config = dict(
    arch='vit',
    model='image classifier',
    dataset='close-ups of made-up surfaces with and without defects',
    train_examples=203450,
    image_size=24,
    crop_scale_min=1,
    horizontal_flip=True,
    targets=['defect'],
    num_classes=9,
    norm='layernorm',
    norm_position='pre',
    hidden_act='gelu_tanh',
    mlp_ratio=6,
    head_dim=64,
    fused_qkv=True,
    bias='all',
    qk_norm=False,
    parallel_block=False,
    inner_norm=False,
    moe='top_k',
    drop_path=0.1,
    num_experts=8,
    moe_every=2,
    expert_mlp_ratio=0.5,
    experts_per_token=2,
    shared_expert=True,
    patch_size=[2, 2],
    layers=8,
    width=256,
    positions='learned',
    pooling='mean',
    label_smoothing=0.1,
    loss='cross_entropy',
    residual_init='none',
    optimizer='normuon',
    muon_scale='original',
    learning_rate=0.037,
    momentum=0.85,
    nesterov=False,
    orthogonalizer='newton_schulz_5',
    adamw_lr_other_params=0.00077,
    max_steps=10800,
    batch_size=128,
    epochs=6.8,
    lr_schedule='linear',
    final_lr_fraction=0.1,
    warmup_steps=540,
    weight_decay=0.009,
    adamw_weight_decay_other_params=0.01,
)
Rows from expert 4 of block 3, named by matrix and row number. Rows with one number belong to one neuron. Each number is 500 + 50 x the weight over its row's rms, rounded and kept within 0 to 999. All counts start at 0. Numbers have three digits each. After the name is the row's rms in percent of the matrix's.
# up: expert up (model.blocks.3.mlp.up, 8x128x256), inputs 192-255
# down: expert down (model.blocks.3.mlp.down, 8x256x128, transposed), outputs 192-255
up.77 101:440448563504482483446555576508484407523447495521516498501467476489548434374415499586447484507539547470471519470542578518446457477451531511536451440472542399526509504536523400557438603528553560
down.77 103:507475469448528469464516494503453514474563569507490518447515422454447519484489527617407476528515478461480463508521488433503473473462464534467539467512467521477470534560563527560466503483555545
up.78 099:557514516500576456477466448514446591547519535507591484495519444506524544425488591541492410477494570546508521544501452477473517468447487498559466423545485545572532401568623391468504556472492515
down.78 103:517455453465454528522559490530558526459499519505441451507540437451517442578450524589456528574490470438433472565517300491548481459465583492503561507533473412437567529438506501557554521438578433
up.79 100:495509457505450550459517567554523561506555488396468439501408441511518456462425478476419503530508523556560439518542445550479522539542469480458482373471494418597510533468511611565584565512526576
down.79 102:549440504523534497483535593514578542504548496616524491477471446466517528453510407463534639482433615477575542549565556602445543513489489546558471533490541475547491463513443452506489510407508393
up.80 096:563555451537562417480460462481521567616415439493507525387528460485531575549487572500470491510479439500486399471567594533478445595443499550437578576501555433459512485483539432466567602572567430
down.80 106:421552428504495514581471489476593459554555502414485542538488537523554494421507467422513451521547485561589474525559451536472547450483481459502426496503453477494503495488513534565506500551516450
up.81 104:410396510475524595437467492535600530445473537501447464506522514440458468479449549522478499523475455579542502514421568438458435456481545418511434392554526521494521491540477453522536570490575419
down.81 110:503449531501440462494454420400466475419418628549449605354585492510515522455518520600593433533431482499502537521525482501557471532442525553535497577623436560587548542405474486495524553482540527
up.82 088:550512516604409433535543532515493484516443463492559528542465404511486494487541458483473576405552539514434502498496488416474607490451427518507479532493441419453431479567487541464517475528533515
down.82 088:476532590510480506440528507538526434522544478459491435553472491523621471489533544534464432462582466507531502506459362512591490490457530587534493556506636523510522448481531556571492465581533452
up.83 095:526557534480474505528466450500495551442585580546485474463485503523569514414419505617484424484513418431428518496512475536516434409424512418490465437508483463516393482509519504541475554399472487
down.83 095:505581490507461456515585453476546449491520516498420502506445474461454491520498460462424479484509410347528501549507531495472507541498527514556662530475525471458538441464461532527544416500521486
up.84 116:527490502479520581493460356462537451356483501523543562537517531564503503508515507505513493501563486412463483431463605639549555513500431538425535509509533514534452507540533438609542551476538365
down.84 101:523567455521478411486444485461523468447460612505510605481523459567433459535438653558558469498441525564592541437382544518484499582511497520440410502470463437542462436601454435544479512544519481
up.85 098:441569545573490483542459519524512511532461439454451414468470548502545378529470416478517435480525524540477516477475626476492611437479435517459477558519462472512394534508484520497480583523546461
down.85 109:431514413449455510494445448401447529561457461569503441540495509446442514478417473451443517476626517453460507559493441530514486437466572453533538467525515589421515600417459533565516433525513489
up.86 094:458588541501487457464393474449508493509548463511520544449472512414506443482524500415532454511503510438473532423564474565468581521528499481463481516489524521581448534597526456400494493599527428
down.86 102:473589530534451516401497504530448406567489575563459496529579490409477457470585512515472554490496473406612519470502468457503506503567458471506480546529526431509515564382549504496544511405480480
up.87 104:560461472521493494550528488511475443495486569485546461496532514457555442465530459542479561469560407513541472472527541511570411515577494509481373485444549513528500554562535532497493477444553541
down.87 114:438491491497449555440498432552451431505495520428525456414568478507451458529469449535479493463422476510493412562462482440582487556491425415451479544535541488404583548529551493503474533570529544
up.88 090:513579518570603376485480471425480539436511440472475463594481420469429499491472497499542556503521520497509540533582463511425511502507423529514509527514491456451494588519529533501472559529519423
down.88 095:410473377515479536491524558560544541543484446501595492527514459485597552497478481536479463525473486402465531528533469503531501472360551459561410526537433555513482480444523501592519478463543510
up.89 103:494495443528467566472510580443552532541447360449564467458427543529486601450463514500537548404495495473469385418486543536472546501450469470488554434513373540504509495499437565520463487557560527
down.89 094:525472484595423558533458590491502525481451551511493512477436430424608458503477450545488559608538512514456546530540543472542421472428534468503520475387484510559432490445543502572549475554539463
up.90 111:488442383459574397537532588444457583489450451533482488502511542532483519485559508413558508516458493536570486492542550539506458402544478470481539557404542520491545483548515443430548460557538539
down.90 115:514509535526495538517444549436574537484449559586501534481495495441533492506452469517598414454409491571449385524464567589519403456477505509478411464460559582447507495429477511482400510506522496
up.91 098:492497504612527587540460543454620516532478549483485537422501529405461522450482555532485527586470497528491571562422533566384446469493462520566590451534557548457446519525434615527523492553476482
down.91 091:457519471512499566417517431531478463404425440590548513461551515515466512465608574513562436442458453468533580448564437582474489526509552480638396527515484516514507574511548512453458501446535559
up.92 116:501526508546485467584470602447502498542514549414561487489521481566470447481527571540443407531451561490394625543450559502494500487551510484514445543557490549548467429420554426461492493519529493
down.92 098:508437530589516506472477488448474567590474633555552597398527542489486558513498559435490452521491552539438578449477438540459480448500508429469462501558434474536513583632467359561556541448577497
up.93 106:490515500482448554479505519555469484456582562493420617531457462498458433504499486573422531429567514533451455515452559438400534497543590559503592440504439394468563514516527482494506467523421552
down.93 100:506568481550409488500471456507528576484429541572498519410540525442564408372442566506471511510482414479498473471543532459443487524492536590465484501460533456482561475540498490560555568570615537
up.94 095:533529454416528479379537495488511540500507453590464508432506450463488591529579472518491543513449503477566446559512415519486560547570525522415560506377440459479506525446583452602461462426468525
down.94 091:443477554505527520536492533436365415604439475437496527428527474455538436534471522437444475350442450512462572496437567497535533467520549507434430617519497478517512440534532452528508481455455502
up.95 098:471477532412469523471453488481472449530536545448376604588427477489498482408598506509551476438439459512554477495527480500541451462560416585396507460468483528460514514485479452468551529524452497
down.95 108:493511495539437493593522498465509462533528571499551441555519553528456511481491484450392435567418502525499590586492478485486498499464475467457555411547636469503508433533552495540471522463540529
up.96 086:598525607479504527545497493526481549568493441416485478491511492540501545413493557446524500476372447554527523480431417533555496479516519458480442370434496551512473518386509452448497503464501513
down.96 089:366594486484549456493574494543474490474523499494486580529487513553443593520456562478502472483461573526521527559484588472539496479426386477572503520521459564472549513491452524503445499489503475
up.97 092:503526448553524437528457502544463541454552503467452541559529455479432509440502495390579492439529506533641491544388526408487492528546386543527520424464497473501454398442537574522536467527552520
down.97 060:462464530443525486552547459484562505486494509562531453553544511468501545423463485509478539549635472448525419573581483487533432558411416501484575490588524541455412487492554517457487517444517489
up.98 102:475482411499584514447463486562566457566452525400456462441451450561500491434480494462477472469405506485451620492520528490420569456590487485417506491492376533563538544506435450471456450498469564
down.98 110:479466536564522589401531658452485550417452525472453474459538530436490430443516459526495490454514508478552558597499539524531484478525490498505463449492599574482486483414467485526465448607557523
up.99 113:505439541544431505563447493581535401385503498417558527531510544504357426535541535476550543559489545523520539423597624560554498503566479485486616533500487494412474385543522531470542428486497563
down.99 104:516505546449482487518521506560563526586422513567463481529521444461458510536411527466472566442553514519480480539444555503584385494396503500487489480521527449396498529558513486612437403523485529
up.100 090:547529476447421486431496559521493544445627507496546514453432519493528531385592506520493479574518490477532509498545410558422491489553534513593575442476584461540488478484451491582509454540450580
down.100 090:470470511509539571539571371500449531487568545513425483580544557457378526518511493471537535540533412422474430489478570551460463565514482495584548452475433473466474464475538413530509495445540484
up.101 085:553561529478545498430537465515440590582491615375527542558608471569461490535540542511548543540591527530603462549580423481480544446501477519540623441495493538494472549505515521459401514461447439
down.101 094:499517429529472559490503466431563454478455413381556508486509489487538568568536501541487429541517484517433547500478427548526496569474518475474471483617483545521503501431409509459556512501448422
up.102 101:449563439604542371527480519537584537563522456487500529509563560567516534489521484446551457538500551455486541535559544482492456506448558501590492477596507499512484463551487413585472524524445401
down.102 096:504370454473476503586528502473505511504394499516593418512519479487584457594501516524501534506428528565480481544455522530523508413430544515548502531513467560557495544435445481511437421462578592
up.103 096:406615448535497511499498431556531438564498520437538518478564586530443516370465565565438444533512473485568548532488463411570542490475512583504565525451397464544479569516540457488514405541470522
down.103 086:484502571534452536440502504444510489509527498473536509457531504522540376520497550453489510594527570557523523563551441539483483423536405570506535464484501471466445559496470561477461508484538523
up.104 100:403520534486573350554476553527482505456495513541447576528501511502524447413382504453466522473524467473503550553555494485475542476515468466502479447513563481488416543498468444478539506507482507
down.104 109:468658434579386426534508557477482387532433511564498497507471463562520480450491444513464531570525501475577514456611599585572535445464484526448420553612441488478446543506493483480507460508503574
up.105 111:552509482512561487421385513568519521482498515502495571432398545555391474426499512474550510479457596493528403470437536474498466505492471575539545502421539481523581444561498527487567466554511483
down.105 124:536511521591521463407538529474516525449594452399495526511510576531485538529478527540504351512542591522518499501453455556521464503466382454519452515545458461462580483594545444556513440499445442
up.106 108:594452563466487503537474430482525477524455399444624501447471450561550567490539518415428598494423468593474450488509545529527450562435566488479515449454537506440538540517470565537497460480481481
down.106 105:429630493551541404514445494523512439514568509423469549609516551501423515502565586500564485553518555526521488522437415525583484453547536517470511551551447439437536542546520363445494470595636469
up.107 099:553597468428544416630446486480508548558517431531502412552452502489492487587514401479496516576465473451554489503536457559412441484484484449502496494501517504457582515456491468509550463472473443
down.107 105:528512484512462505467423541493517542537535556456538471536380538465492537518531562492498481555510447491568429417603588598590475491450490605591557508398374438479543531473449548565436506529441572
up.108 114:527522553407568576518458536485536502520485514499503482559488451532456450529471562482489465574574551537467538563480500605460531431521438517537582490488453524562428512466516432463445515473543565
down.108 116:476569484515591613503528517514519500563477468499529492460488489429499542464467419476433548521543490536456514510537464531550519526552421474537467427460481623565464532621438459464526519435464562
up.109 097:541523482450549566386484466512478544509441548491527466433460546541476498435490477517615522482547552516501565446439538477495537451556533548415521523523400489455485595422444462491580471554486478
down.109 105:512392597523496512552552468482487467518479441429503536469484453500486540557537458486524442460447594626503434540397545460503456653467493433454430548529530459558490495478491511492507539525502394
up.110 109:473539574555508480494477501556524455440537504515510561481555535521435484526489490450491624520502576508498506537549528437504545514509534468484443596507541426419522450648547516297497430465514505
down.110 119:511493529559506438453489479460483442557498507570480590466494535512464481528459505444419406422503466463539504512482505529502525547516560473452450568438536487424514493448446468555540554568454549
up.111 096:518489526432516548504417504515545513554473445512553540508542497423469338459507558528604533385611567421510535503606619522433484528509533454452512525540360543486536521497548530524468474491441435
down.111 094:461483583403508543526439534438564524485493452386498524478507482476545579514532520494488423556553538536462427498417452421563496526432433519570493529514543469563569573500543441486534522479481511
up.112 089:586471527468610489515501563560555476531552465525508445383504412478514509512487474424530513466520486467501497473459566495486543488593575531494514535438475602453493434592506552551425517514553492
down.112 098:514430476488437562489505489528509493453534520485539496510404489461575555505516498548507519513535521410387558535519504532425575496506500440566557445445448540547559451512513402512590447438446508
up.113 091:531465509423499558477389504387458516479455534506508493438423452481490553538553424444467312492518478498475466463495532436510556564476496594506596521500583491535465442514523464412475458478509464
down.113 081:526434414506483434489532537506495520538443577565539559511575568472445471480496467572532499505488478513445422458554389443512479519410478521476444474568418493420507515592508460543472523592611509
up.114 117:504477490452443457516446508561554514503462532423454550519488502530458477377533578598537414525509498414453565546510518433513524524559563526509479550527448510520586446538531468395500546485512472
down.114 117:530442512501472520456467533545491450449425450489521548583493492578444428433604550500514462463493566536452568535445468584532544562571461425440505520524527567514458538419462476553539480561561492
up.115 112:497458466504558488477483481481504485498516550538488568634497459578525478439471476502527484507617463550501473522473431496388504488616508507477439481490468466529476532501504513401449453502508457
down.115 106:459520508503462355406469407522497456487399616580401546559612427562492522458518531473505509533463463467449570551505601531558553528390455436514549528632508509475475522441430530430499524620507471
up.116 095:491504512525516470467485443569584383526572479512556479449583497602523483539538517469446551438391436519549526464453507475514532532511549500512500521579491545583517519539531507445445468437471541
down.116 114:441425540578497545469500484474514421533584496543495467508568524425420520551519516504582448485527541504523522485501399484467550500522512474577469560510480418489528570522609391534471395423402491
up.117 100:555510494551516491463565503570480469461497494412553483492452515554558473434519561489610497483522572486517511465445583567468468547482572473564434523413405538532437567553453468615470444508650487
down.117 108:497447488514595477530595510513503617487505589464590529568457465490517454452441525535485442495516477483497573474506472499457514465498482426560473457458415488480513449540488551537544479427417391
up.118 097:571496519568516472368438491470476453537488446416473439598514446564554462469467497552547585546554517529505353490478492546552490481560489398446525514545521435473473521472454447533427500490558507
down.118 094:506410525440504494537439606428514517423513458548550465410460505427522485389506533538506504555452480586472579540560515473551502536483524518536510415444474520550443427522497474533479524523464510
up.119 094:537481497463526562512493476585533386489504555531452427454589518542590515468577483615463461515530470555492437512488533537581504497509508469519552513495508546456372555623523576527481399444481545
down.119 099:494515452489479585514464490418513422492576445457539487405495585513444427443564576514509451520563557572489487494439519469449530564522543431532592505499546471428499459508526472533495512574461546